Rows from block 7 of a small spectrogram enhancement model, named by matrix and row number. Each number is 50 + 10 x the weight over its row's rms, rounded and kept within 0 to 99. All counts start at 0.
After each channel's rows are labels from the 100 clips, of 14976, where the channel reaches its highest value: "strongest on" is what is common among them; "band" is the frequency band that holds the peak. Only what is clearly more common there than usual is listed. The data: melodies that start on their tonic, played by one synthesised instrument.
# conv: 3x3 conv (model.mid.1.conv.weight, 192x192x3x3, each kernel summed), inputs 0-191

conv.175:31 50 35 48 50 50 55 45 41 41 53 47 48 48 57 52 53 64 43 40 58 72 38 45 47 47 53 56 61 69 40 52 61 51 51 65 35 41 56 32 48 72 53 43 41 44 23 58 60 40 52 48 43 49 46 27 53 51 42 39 42 65 52 59 45 39 61 47 50 53 57 46 42 38 51 46 52 54 48 34 35 55 52 49 54 07 41 56 57 54 38 46 51 65 65 65 30 47 35 43 38 44 58 56 59 60 50 46 51 59 46 55 56 46 54 48 54 28 40 50 50 43 44 50 58 28 28 47 44 61 44 53 59 44 29 46 47 64 38 60 45 50 49 52 51 35 28 47 41 41 52 64 50 48 73 44 42 52 44 44 58 55 46 43 51 49 46 33 36 53 43 45 49 53 39 50 33 46 42 60 46 49 63 47 34 50 56 45 43 25 41 46
strongest on: organ-like; sine tone
band: 2000 to 4000 Hz

conv.177:35 42 46 50 54 53 48 69 48 71 41 56 41 52 46 60 49 53 47 60 49 44 22 65 46 36 41 50 53 39 35 78 54 43 32 53 41 51 53 44 60 54 47 44 53 57 39 23 31 53 12 55 52 35 52 47 45 45 60 50 44 44 48 53 45 32 74 42 48 35 56 48 42 52 45 48 49 40 49 43 51 48 53 51 52 68 43 49 44 78 47 46 53 58 35 61 53 38 44 52 52 46 56 51 46 53 60 55 41 47 29 41 28 40 44 59 63 61 49 46 38 38 44 51 58 36 40 69 51 55 55 48 41 55 47 53 48 64 69 54 36 51 59 47 52 53 40 43 41 54 55 54 33 48 44 57 40 51 41 48 53 34 56 59 62 58 50 49 43 45 13 58 52 44 46 40 56 58 44 50 48 51 46 59 60 55 47 69 58 39 46 56
strongest on: clarinet-like; bowed string-like
band: 2000 to 4000 Hz; 1000 to 2000 Hz

conv.100:57 54 39 40 27 51 44 62 54 39 42 56 54 55 36 51 39 59 50 54 46 37 37 68 61 40 55 71 44 57 16 35 55 47 40 55 55 73 48 39 38 55 50 46 73 42 43 74 51 48 55 46 47 59 62 52 70 63 61 37 57 54 42 41 47 53 36 54 47 41 52 54 46 55 40 53 32 35 59 64 53 59 54 47 57 57 59 69 46 46 43 64 69 49 59 61 51 59 51 39 48 50 55 56 50 45 37 22 37 41 43 60 35 35 37 52 46 47 60 33 40 47 35 45 32 51 47 42 30 39 45 59 53 41 47 44 55 52 36 44 61 49 24 51 51 50 61 55 50 43 39 44 32 59 54 42 53 65 51 47 58 46 54 54 38 47 46 45 55 58 54 50 60 45 69 59 44 62 62 62 55 58 52 54 47 36 56 43 45 61 53 43
strongest on: pink noise
band: 1000 to 2000 Hz

conv.10:15 45 38 42 35 48 43 57 35 27 32 45 54 59 46 49 53 65 50 30 47 52 53 65 38 55 22 43 48 39 57 45 63 50 40 43 46 43 36 44 51 53 44 48 61 56 48 47 58 47 53 58 27 47 62 36 52 43 55 41 56 47 54 44 57 74 52 52 50 40 49 51 61 45 58 31 42 45 53 41 32 43 58 43 54 54 39 45 49 52 52 44 41 62 47 60 45 47 62 50 45 51 48 51 46 40 58 55 61 51 53 52 44 58 53 63 64 52 50 60 33 72 48 54 45 35 24 30 55 34 39 52 48 47 41 57 41 45 60 48 56 56 72 49 61 43 34 32 49 45 58 45 65 56 46 58 59 39 43 21 55 42 53 60 57 43 44 59 38 44 45 44 59 35 59 56 56 51 54 48 53 52 38 40 34 36 34 67 62 46 52 56
strongest on: pink noise; thin (high-pass)
band: 2000 to 4000 Hz; 1000 to 2000 Hz

conv.178:37 57 51 42 53 58 56 35 53 70 35 67 51 35 42 50 45 48 47 48 37 55 41 69 61 54 62 44 57 69 42 58 59 63 59 62 42 47 52 33 49 45 50 60 38 54 47 49 47 55 65 49 42 39 41 41 40 44 56 47 34 62 41 46 50 49 46 47 57 46 51 55 38 40 62 39 53 57 46 43 37 58 50 51 29 33 46 51 39 47 49 45 35 31 44 49 29 37 35 44 43 56 55 48 55 57 60 39 44 19 50 50 65 46 49 51 48 53 41 36 44 44 53 44 33 43 49 31 45 61 45 51 52 56 40 53 44 66 69 59 51 37 41 47 39 54 33 55 49 59 53 69 64 56 53 36 36 45 55 28 56 54 52 22 61 51 61 60 41 28 42 56 39 51 27 40 31 44 45 56 53 43 48 54 47 59 64 31 47 36 51 56
strongest on: square lead; organ-like
band: 2000 to 4000 Hz

conv.166:41 45 60 69 50 53 52 41 67 58 63 46 48 70 52 68 20 51 56 38 37 60 18 63 47 56 57 44 45 47 34 31 51 53 35 60 75 47 61 48 29 41 39 45 72 38 40 51 32 60 32 51 47 33 45 51 40 46 59 51 59 55 44 54 48 48 54 63 46 52 57 45 56 31 36 64 55 40 46 40 44 50 69 44 38 49 42 51 44 67 43 58 37 54 52 51 41 39 37 46 50 62 57 38 51 38 33 45 45 49 45 36 58 33 42 47 43 59 47 58 36 47 51 48 57 44 43 34 43 54 42 56 62 55 65 40 50 56 38 50 54 49 51 44 56 46 48 26 55 55 53 35 46 44 41 68 62 43 53 50 49 48 56 46 59 44 49 40 38 65 45 48 35 54 58 37 43 52 54 43 53 50 52 41 33 56 44 43 53 61 32 40
strongest on: marimba-like
band: 2000 to 4000 Hz

conv.152:47 37 58 54 59 59 53 78 69 62 51 46 63 40 68 37 63 43 64 70 51 45 43 59 41 60 56 53 33 55 50 46 46 42 48 55 58 49 48 68 48 66 52 42 55 47 52 42 50 64 54 42 50 49 51 24 51 44 64 50 34 50 43 82 50 48 48 45 39 45 52 48 52 59 51 33 52 57 43 69 39 35 42 56 33 57 65 52 50 53 44 37 43 49 68 53 48 33 51 41 53 41 23 39 46 46 34 60 55 40 48 56 51 58 40 48 53 38 60 51 41 46 41 47 54 60 60 41 45 50 68 65 49 52 57 48 41 47 65 39 45 52 47 75 58 48 41 41 46 58 33 48 56 60 39 35 54 51 37 73 57 32 54 57 69 50 41 46 54 40 49 45 54 37 64 48 58 38 64 51 46 66 52 47 67 46 51 38 37 55 52 47
strongest on: muffled (low-pass)
band: 2000 to 4000 Hz

conv.89:50 45 49 64 34 42 44 55 48 66 66 47 50 63 45 68 40 41 45 48 40 69 56 59 27 58 59 39 62 43 52 40 49 39 46 38 49 55 57 42 45 71 51 61 45 64 48 78 58 49 46 51 51 41 51 50 37 62 53 44 53 63 55 61 36 44 48 45 40 69 40 38 43 42 44 56 40 48 47 67 59 46 34 34 41 39 33 48 60 40 37 50 54 58 55 70 39 42 43 67 53 57 55 45 62 56 60 59 56 62 63 43 43 53 49 60 42 48 44 43 40 30 56 35 45 49 46 53 27 46 41 52 54 53 34 25 49 41 32 53 37 40 39 53 40 62 52 46 45 48 54 30 52 28 46 70 60 32 41 48 49 52 52 49 44 43 64 63 56 67 49 49 54 53 55 53 47 49 50 54 25 45 54 62 40 44 53 47 48 49 33 58
strongest on: square lead
band: 2000 to 4000 Hz

conv.181:46 59 33 38 33 54 52 51 76 34 73 42 50 40 54 55 43 33 48 61 43 51 28 50 50 54 58 63 43 40 51 56 62 63 30 51 51 53 65 43 56 41 49 45 57 62 39 45 41 44 60 33 29 43 36 39 49 40 46 43 23 72 47 61 61 52 33 46 43 65 59 54 48 41 42 59 59 54 60 43 53 61 55 59 59 68 33 43 52 51 52 50 61 60 33 52 36 46 52 45 53 43 67 54 48 50 37 33 39 55 48 47 48 60 60 62 41 50 50 45 41 25 41 58 55 30 63 55 43 39 34 59 42 44 38 42 51 42 61 56 56 54 53 46 48 44 53 51 50 52 44 51 58 55 32 47 52 44 50 39 45 42 57 48 32 44 60 46 63 52 38 28 56 44 62 48 42 44 67 51 33 49 57 67 51 48 53 52 67 46 38 42
strongest on: clarinet-like; pink noise; bowed string-like
band: 1000 to 2000 Hz

conv.11:32 49 65 66 55 46 52 48 72 43 47 45 50 55 22 49 54 52 43 46 33 58 46 46 53 53 34 61 35 46 44 58 45 47 56 59 35 50 34 59 57 44 48 27 51 49 41 15 53 65 32 50 43 52 45 37 47 63 53 45 48 47 45 18 64 57 55 38 65 44 69 48 41 44 48 49 38 42 52 57 47 63 60 50 36 53 51 51 50 69 59 61 50 52 56 61 26 58 48 53 48 20 58 44 54 51 54 48 43 45 57 63 56 43 56 70 40 53 54 40 41 43 44 53 53 39 55 68 54 55 56 48 56 39 57 41 47 37 47 49 61 55 41 48 46 33 59 47 47 56 52 43 52 58 64 34 48 58 54 42 43 53 40 60 54 55 38 38 48 47 40 41 60 28 71 33 47 34 51 54 47 57 41 54 55 58 50 46 60 59 68 55
strongest on: square lead; marimba-like; vibraphone-like
band: 1000 to 2000 Hz

conv.183:74 50 51 55 42 50 44 61 41 57 46 53 20 47 45 54 47 60 49 34 45 28 47 54 37 56 49 60 30 47 55 40 70 41 34 66 62 38 72 31 67 46 61 48 48 61 37 44 40 56 42 54 51 45 54 46 58 44 48 62 55 41 49 56 45 46 45 45 55 41 44 35 59 35 41 55 60 38 75 64 42 44 48 63 55 62 58 39 59 54 48 29 43 53 43 39 49 37 64 43 62 49 41 54 53 37 51 45 41 57 61 45 56 42 60 45 50 39 32 54 72 44 45 53 51 34 55 43 48 49 55 49 39 43 45 35 35 21 47 44 55 66 50 49 54 41 38 55 66 54 60 42 58 53 30 40 57 64 56 52 40 58 54 50 62 44 52 20 73 52 57 50 43 42 40 46 54 54 54 45 51 47 46 54 46 45 63 42 59 53 51 47
strongest on: muffled (low-pass); white noise
band: 500 to 1000 Hz; 1000 to 2000 Hz

conv.8:46 33 49 56 46 47 55 45 50 34 40 58 35 50 82 66 55 46 50 54 57 55 36 57 51 64 48 43 43 60 50 47 43 51 51 34 61 47 58 48 59 64 45 44 57 62 38 49 49 92 55 46 58 40 52 43 43 53 54 43 46 40 50 44 50 38 32 43 47 48 59 37 39 47 50 49 38 52 55 72 42 48 44 40 46 40 51 38 52 26 48 50 44 39 54 39 67 53 68 44 57 66 39 39 34 49 66 53 49 57 49 51 44 51 37 33 42 50 60 58 60 55 53 51 53 51 72 50 43 49 54 44 27 53 56 46 51 56 33 50 53 51 38 51 68 44 52 39 44 38 26 38 47 29 64 45 52 67 34 38 59 29 45 35 50 43 58 48 42 45 40 57 42 63 48 51 49 47 42 29 30 38 49 50 52 43 47 46 48 64 49 52
strongest on: trumpet-like
band: 2000 to 4000 Hz

conv.186:28 63 49 42 41 55 29 60 36 70 60 57 25 49 56 55 59 32 57 53 40 50 23 43 43 50 32 47 51 41 46 61 58 35 31 54 53 49 42 45 66 54 58 63 57 61 45 41 45 45 45 44 49 43 51 54 45 43 42 47 37 42 33 48 49 45 64 46 42 27 60 37 46 32 50 50 52 34 54 54 38 50 51 45 45 66 48 33 43 57 64 60 53 35 46 60 27 44 38 32 51 43 62 53 48 47 56 58 51 43 47 62 31 41 44 46 52 48 41 41 41 30 38 50 39 42 50 43 58 63 50 48 49 47 41 39 47 53 62 47 54 47 59 50 51 50 36 28 34 55 62 34 49 41 68 37 40 62 51 52 51 43 40 61 60 38 42 64 44 54 52 63 38 31 51 33 64 48 48 49 57 53 43 63 38 64 44 37 50 41 60 58
strongest on: clarinet-like
band: 2000 to 4000 Hz

conv.185:61 42 39 51 52 47 35 43 39 46 64 24 32 70 44 42 56 52 46 42 43 41 58 34 34 51 57 76 50 56 54 54 70 43 52 57 45 45 32 38 49 37 78 47 35 55 59 54 47 59 51 52 50 72 62 54 47 44 36 56 47 54 62 51 50 43 52 49 49 53 51 36 36 37 35 61 65 40 63 63 51 57 52 60 58 36 57 49 46 49 55 31 55 40 43 49 68 66 53 59 64 43 55 63 47 52 49 51 68 37 43 43 41 32 53 44 46 55 45 73 61 40 63 44 33 28 44 44 56 52 40 47 60 47 34 30 47 60 46 55 53 57 42 51 52 52 49 57 58 39 46 35 65 49 32 48 49 55 52 50 48 51 48 39 51 34 45 41 37 58 50 59 38 49 58 49 38 51 36 49 25 43 52 58 55 48 45 42 58 40 63 41
strongest on: muffled (low-pass); white noise
band: 1000 to 2000 Hz

conv.119:55 45 54 61 45 45 57 40 46 34 55 52 61 38 48 56 48 39 58 54 39 45 68 66 60 57 28 44 34 40 49 77 54 52 64 49 33 55 62 44 54 44 46 25 56 41 67 42 38 34 45 59 59 52 43 46 56 40 58 40 44 47 52 25 53 50 33 52 50 31 60 49 49 52 50 40 53 47 43 52 43 67 63 42 58 55 38 71 49 68 38 52 51 41 45 67 44 69 47 29 56 37 59 50 73 52 52 60 39 49 44 47 43 69 61 64 52 43 48 33 45 48 58 43 32 53 59 57 48 45 61 42 51 78 59 45 53 40 58 54 58 49 49 55 55 40 46 48 49 49 72 43 52 44 47 45 47 52 49 58 40 46 41 49 56 59 46 36 57 37 49 55 44 63 60 58 50 42 61 41 46 58 51 58 54 33 27 67 60 63 55 47
strongest on: marimba-like
band: 2000 to 4000 Hz

conv.128:34 45 47 57 60 45 46 58 45 58 41 53 44 58 45 59 52 39 56 45 46 40 38 64 25 54 46 47 49 40 35 61 57 46 43 29 42 62 47 45 63 54 57 54 59 49 59 55 52 68 47 64 54 42 51 67 54 40 67 46 38 54 47 46 47 42 46 38 37 76 53 49 43 47 35 46 50 47 53 35 61 49 41 64 40 66 57 42 60 46 44 24 60 44 43 50 31 48 32 57 64 63 69 52 45 52 65 41 39 53 44 63 46 46 38 52 59 59 56 53 53 39 35 50 52 32 42 54 38 50 41 48 48 55 62 63 36 64 31 50 53 55 55 38 59 48 65 53 41 67 54 33 52 42 24 44 37 46 44 56 48 55 47 49 47 33 51 45 40 44 39 33 43 59 71 56 48 31 53 33 39 46 34 56 46 37 40 36 57 35 46 49
strongest on: clarinet-like; bowed string-like
band: 2000 to 4000 Hz; 1000 to 2000 Hz

conv.51:46 55 42 29 50 40 59 48 52 66 39 31 51 48 56 47 40 70 41 47 56 36 39 50 30 48 70 52 57 40 62 59 55 57 64 55 49 45 44 40 43 48 49 35 40 45 62 40 51 31 41 41 47 47 49 23 46 48 52 48 36 41 53 53 58 68 50 60 36 38 63 49 24 46 46 45 55 53 48 47 62 44 69 51 68 45 46 51 46 31 47 53 53 37 43 43 47 71 42 50 40 44 56 50 40 50 52 55 51 37 52 42 44 53 47 46 41 46 67 57 46 55 68 53 44 53 44 48 57 44 47 66 49 52 49 47 42 63 52 54 54 64 44 52 56 45 20 33 48 31 60 42 48 67 61 40 46 52 49 38 55 41 58 45 67 58 53 66 75 50 41 60 61 33 43 47 41 47 52 44 38 46 44 37 45 56 25 60 67 56 69 54
strongest on: marimba-like
band: 2000 to 4000 Hz

conv.6:48 60 53 50 61 33 60 38 48 75 53 35 48 58 37 58 51 57 42 55 51 66 73 46 66 59 40 33 64 62 60 51 46 60 64 50 46 44 39 58 62 43 56 64 56 39 47 68 51 50 44 40 45 43 48 66 36 47 34 52 48 62 45 59 53 36 54 44 45 53 44 51 43 44 59 51 53 38 54 61 62 55 51 52 34 44 43 55 51 60 42 44 36 52 37 39 59 65 49 61 53 47 64 55 58 46 60 45 26 54 41 44 42 40 44 58 67 49 55 50 58 35 58 37 50 52 56 58 20 41 28 42 47 70 41 47 49 63 70 34 49 48 43 45 26 59 56 45 48 54 65 66 56 57 45 52 43 33 61 61 40 56 43 36 47 51 45 64 36 47 46 43 52 47 64 57 60 45 55 70 58 51 59 39 52 54 51 56 49 45 36 25
strongest on: staccato; flute-like
band: 1000 to 2000 Hz

conv.72:67 71 72 46 53 53 57 56 58 51 31 60 43 33 42 61 65 34 53 60 48 36 48 55 54 56 44 58 50 36 49 60 39 48 43 72 33 64 57 34 58 60 51 40 62 61 48 59 45 56 47 62 40 44 40 27 49 52 34 55 49 50 49 48 54 49 61 46 57 47 52 51 49 43 37 38 26 59 43 54 47 37 57 59 46 56 42 47 37 39 44 53 45 42 48 31 50 32 49 57 44 48 58 44 51 31 61 58 59 58 53 44 33 55 48 53 55 54 40 41 44 66 39 56 40 52 66 38 50 48 51 32 39 65 41 49 43 61 62 43 46 53 39 48 40 60 22 36 53 38 37 53 64 76 51 47 50 62 50 46 51 44 68 53 51 51 47 56 48 57 29 48 59 32 44 61 37 51 61 52 51 34 43 49 56 59 36 44 31 31 49 51
strongest on: clarinet-like; flute-like
band: 2000 to 4000 Hz

conv.92:50 38 56 67 32 55 44 51 39 53 52 50 42 41 51 59 43 45 39 51 39 54 50 43 47 35 44 46 67 43 43 41 33 51 68 59 50 49 61 44 56 58 51 48 55 52 39 39 63 65 50 41 40 25 50 32 65 58 45 48 50 39 48 58 42 50 58 53 68 50 48 61 51 62 47 31 44 24 38 67 40 55 51 35 57 46 40 33 44 65 61 48 51 49 65 45 38 50 52 40 57 40 54 42 53 63 61 45 49 57 71 54 48 32 57 48 48 41 31 59 57 59 47 52 49 45 44 45 54 34 47 40 41 30 62 43 49 43 39 52 49 46 56 22 32 47 51 33 58 63 40 63 42 63 55 54 56 49 44 46 28 47 47 52 56 57 52 49 76 48 39 64 57 39 24 35 61 54 38 63 44 42 50 46 51 43 54 47 30 35 42 55
strongest on: sine tone; square lead
band: 2000 to 4000 Hz

conv.54:48 54 45 48 61 54 47 54 59 67 20 53 53 38 61 31 54 55 53 59 52 47 41 52 45 49 51 52 50 53 40 51 46 37 63 51 49 46 53 72 26 46 46 36 22 54 33 44 57 65 30 40 64 51 60 38 46 52 45 62 47 30 62 52 58 35 51 55 42 28 45 59 55 51 38 40 59 61 48 52 43 65 48 53 38 57 62 49 46 15 59 54 52 50 38 38 50 47 56 60 54 44 64 44 55 48 58 57 60 49 50 71 46 64 34 49 68 54 62 44 51 50 39 48 55 47 41 25 48 50 46 53 51 52 63 43 46 58 50 58 61 50 56 74 38 57 31 54 54 57 48 40 58 56 32 39 49 42 47 55 72 49 55 55 56 59 38 58 56 29 57 41 46 44 45 49 46 49 48 69 50 46 41 43 51 53 57 47 64 35 51 66
strongest on: muffled (low-pass); vibraphone-like
band: 2000 to 4000 Hz

conv.140:50 48 53 58 41 36 56 45 51 52 46 60 22 66 39 63 40 43 46 22 62 33 57 46 55 42 45 41 38 54 60 34 56 49 50 56 76 51 66 48 51 50 34 63 44 44 49 42 48 45 27 50 50 39 49 48 35 60 37 66 63 33 45 47 50 41 39 53 33 41 47 51 62 43 36 56 42 48 46 41 44 51 43 46 51 57 41 61 42 45 53 38 58 37 58 39 57 47 36 57 54 38 54 57 39 59 44 49 45 46 49 50 44 62 57 54 57 50 38 40 50 65 59 50 50 46 52 47 19 46 38 55 49 51 93 43 57 56 47 54 54 44 42 44 60 47 42 43 57 29 49 31 42 49 44 39 64 43 27 61 48 56 49 51 47 44 46 40 47 49 58 33 47 29 49 33 45 46 56 49 46 52 54 57 38 49 42 29 42 47 37 46
strongest on: staccato; marimba-like; bell-like
band: 1000 to 2000 Hz

conv.150:49 40 49 52 46 48 55 38 58 46 75 61 45 47 53 66 40 40 42 63 43 52 57 42 38 52 54 50 49 51 43 43 58 50 50 42 65 43 63 47 35 36 58 55 35 50 55 41 50 51 41 49 33 61 24 31 62 53 41 55 43 44 52 54 49 57 51 48 52 52 52 45 54 53 37 54 60 55 52 57 46 58 53 66 64 24 52 62 40 52 44 60 53 46 32 52 52 45 13 57 43 50 43 50 45 59 49 39 60 22 28 52 28 65 50 44 50 48 32 51 56 40 44 58 52 21 45 50 52 54 53 47 42 58 32 55 35 56 56 45 55 59 46 49 31 55 43 62 40 60 55 46 31 65 41 54 52 57 46 47 43 32 54 44 56 29 47 39 53 48 56 53 54 52 59 39 54 47 75 55 48 46 50 55 33 35 50 55 65 56 65 35
strongest on: marimba-like; pink noise
band: 1000 to 2000 Hz

conv.0:45 42 50 43 49 41 43 65 36 54 44 65 40 58 59 60 52 48 46 29 44 55 46 33 44 61 65 42 52 42 62 43 45 48 59 47 31 40 57 19 42 34 49 40 49 63 42 57 53 47 47 59 51 30 64 41 46 58 48 41 44 67 49 48 40 46 46 58 70 63 73 53 37 46 42 46 60 33 57 55 32 54 35 35 46 55 60 48 46 45 65 38 63 49 46 50 39 37 55 33 55 55 48 46 59 28 57 51 50 61 50 29 40 56 45 35 51 50 27 36 59 60 69 52 54 32 45 47 45 44 46 51 51 46 30 48 48 61 39 49 48 45 35 45 43 63 57 43 53 56 65 50 57 56 54 56 59 64 54 45 57 53 39 54 45 50 56 30 54 76 23 59 58 43 42 50 51 50 56 51 46 48 43 44 40 66 64 62 47 54 48 50
strongest on: sine tone
band: 1000 to 2000 Hz; 500 to 1000 Hz

conv.94:40 50 68 37 55 55 60 50 46 55 63 48 35 47 80 62 44 48 54 61 61 28 50 47 68 34 44 53 46 48 44 51 67 51 31 42 61 48 51 45 40 40 52 53 52 31 37 39 27 58 38 44 66 49 63 54 48 45 44 57 34 60 47 36 51 49 52 48 67 53 50 62 51 53 37 42 49 58 50 44 38 52 52 50 59 45 44 62 53 46 56 51 50 56 65 44 58 50 60 37 49 62 55 27 53 47 54 40 46 33 50 49 44 58 52 45 41 28 44 43 46 64 50 26 43 48 54 63 42 57 47 57 44 39 44 53 49 65 55 46 46 55 51 43 47 46 47 54 67 33 35 51 46 34 73 47 73 64 35 42 47 55 39 47 39 49 52 30 48 58 65 46 23 46 46 37 47 43 45 37 62 25 47 39 47 36 42 55 50 54 40 51
strongest on: square lead
band: 1000 to 2000 Hz

conv.55:45 40 53 57 46 48 47 51 47 42 54 68 38 46 70 51 54 46 54 71 53 72 52 60 48 40 51 30 46 47 56 39 56 46 48 64 52 36 52 49 53 57 30 43 42 54 41 45 51 59 49 35 43 35 34 46 56 44 42 53 60 54 56 59 62 45 39 31 56 56 54 58 41 59 50 58 34 47 46 61 52 39 41 49 58 36 55 49 64 40 35 49 65 52 79 33 41 40 58 71 42 41 37 45 66 39 55 49 58 55 50 48 37 58 62 38 54 35 55 42 68 68 28 55 40 49 25 61 54 36 43 45 36 43 49 56 37 58 46 39 39 61 29 65 59 44 52 53 52 50 40 53 56 38 60 38 47 63 28 51 53 33 57 35 56 44 46 62 52 53 56 48 50 45 40 52 45 56 56 70 48 58 32 52 40 56 64 40 48 37 40 59
strongest on: square lead
band: 1000 to 2000 Hz

conv.101:46 41 46 37 60 59 46 44 33 51 40 50 38 45 71 45 58 46 38 43 45 59 55 50 57 47 54 71 48 66 31 34 52 59 39 55 60 46 45 47 48 60 52 45 46 55 61 70 64 66 52 38 57 34 66 44 34 54 56 46 38 54 33 33 51 55 61 46 59 55 45 56 46 35 41 40 61 66 54 53 37 40 61 50 29 24 48 62 43 40 53 40 49 49 54 61 40 31 45 41 43 48 59 46 54 49 42 43 56 33 46 63 56 42 55 45 40 47 45 33 65 43 45 33 54 51 46 45 48 43 41 46 43 54 23 45 56 52 40 54 59 46 49 66 36 55 34 60 49 37 55 46 52 51 73 48 43 61 55 28 65 55 47 37 43 58 52 34 45 60 60 55 50 49 39 50 35 32 65 45 51 48 67 44 60 28 51 51 45 37 60 50
strongest on: organ-like
band: 2000 to 4000 Hz

conv.62:41 52 43 38 36 53 56 42 48 45 41 40 49 56 52 48 45 45 58 81 38 51 60 72 47 37 35 59 43 37 41 49 54 52 40 52 49 38 49 41 66 39 48 37 55 62 08 53 43 71 56 34 42 44 55 36 45 48 50 50 69 62 55 34 63 40 46 43 61 58 71 46 55 51 55 56 41 51 46 40 46 54 47 53 45 39 53 44 52 71 53 50 55 46 72 50 34 55 57 65 46 46 39 41 57 64 41 28 41 50 59 28 44 58 54 48 55 34 38 45 31 55 48 39 44 27 33 68 60 44 51 57 56 45 34 58 48 55 51 48 62 62 50 46 31 51 63 56 49 50 59 47 50 50 60 53 47 41 51 32 47 49 57 61 64 60 66 47 50 41 50 37 54 50 57 33 42 44 53 47 46 50 38 47 45 50 48 48 46 45 47 64
strongest on: square lead
band: 1000 to 2000 Hz

conv.65:51 57 51 44 62 54 52 54 57 64 53 48 56 42 51 39 39 55 49 42 49 40 39 47 42 58 48 50 46 37 50 61 47 32 55 54 51 56 55 48 64 53 61 54 64 56 28 39 43 61 47 43 52 60 43 59 58 47 51 44 22 50 37 67 53 47 45 38 40 68 61 50 37 56 47 58 51 46 55 29 42 48 41 47 64 50 49 60 41 66 50 37 61 41 58 52 41 50 45 39 65 52 31 60 53 63 61 64 53 42 41 55 45 67 47 45 45 68 48 42 58 32 46 62 43 33 59 47 39 56 28 45 41 56 56 45 33 44 69 37 46 55 41 57 35 52 32 57 51 52 49 45 44 72 33 47 32 58 39 50 39 57 54 34 54 57 54 49 34 32 67 41 35 65 57 28 46 42 40 56 49 41 50 48 65 59 49 65 56 22 59 41
strongest on: clarinet-like
band: 2000 to 4000 Hz; 1000 to 2000 Hz

conv.77:45 51 58 57 49 51 39 53 56 54 59 55 37 33 30 35 30 35 37 57 65 52 58 42 39 44 39 61 44 56 74 50 51 47 48 61 53 57 40 63 52 46 61 52 69 53 47 49 49 51 42 47 62 49 52 36 39 59 34 62 63 31 54 67 42 52 41 40 59 27 51 61 72 55 37 61 67 52 59 46 44 70 50 52 34 53 35 41 50 53 49 52 49 53 51 44 64 53 50 49 67 41 52 33 46 46 45 51 49 43 46 54 41 60 45 59 54 48 51 76 54 44 29 35 75 68 72 43 55 55 33 43 48 49 52 42 59 34 53 52 55 47 49 43 36 44 57 46 47 66 49 34 36 30 53 46 43 55 54 54 63 49 65 34 58 61 54 45 43 58 53 43 38 41 47 47 46 45 67 51 60 65 44 49 37 37 50 52 37 55 50 65
strongest on: pink noise; muffled (low-pass); sine tone
band: 1000 to 2000 Hz

conv.56:29 31 54 51 64 41 54 54 58 63 68 47 30 50 49 63 48 32 48 52 48 70 47 31 27 60 58 48 47 63 43 48 52 48 61 36 28 56 55 68 53 35 46 37 46 57 71 55 46 49 61 34 39 52 50 58 41 42 42 47 53 41 50 52 49 52 42 37 46 69 28 57 48 36 54 39 56 58 43 37 42 49 52 59 31 37 73 59 55 44 41 55 42 51 35 44 61 33 39 56 46 56 48 46 49 30 44 51 52 26 61 48 48 67 41 41 45 46 47 35 62 73 54 48 47 65 54 49 43 33 45 52 53 47 49 51 54 47 42 44 45 41 46 51 44 25 57 57 61 78 37 34 52 55 56 52 54 48 46 54 40 54 50 58 61 48 60 56 47 56 66 43 32 53 46 54 49 42 60 44 44 46 60 48 54 38 51 43 54 40 40 44
strongest on: trumpet-like; clipping
band: 2000 to 4000 Hz; 1000 to 2000 Hz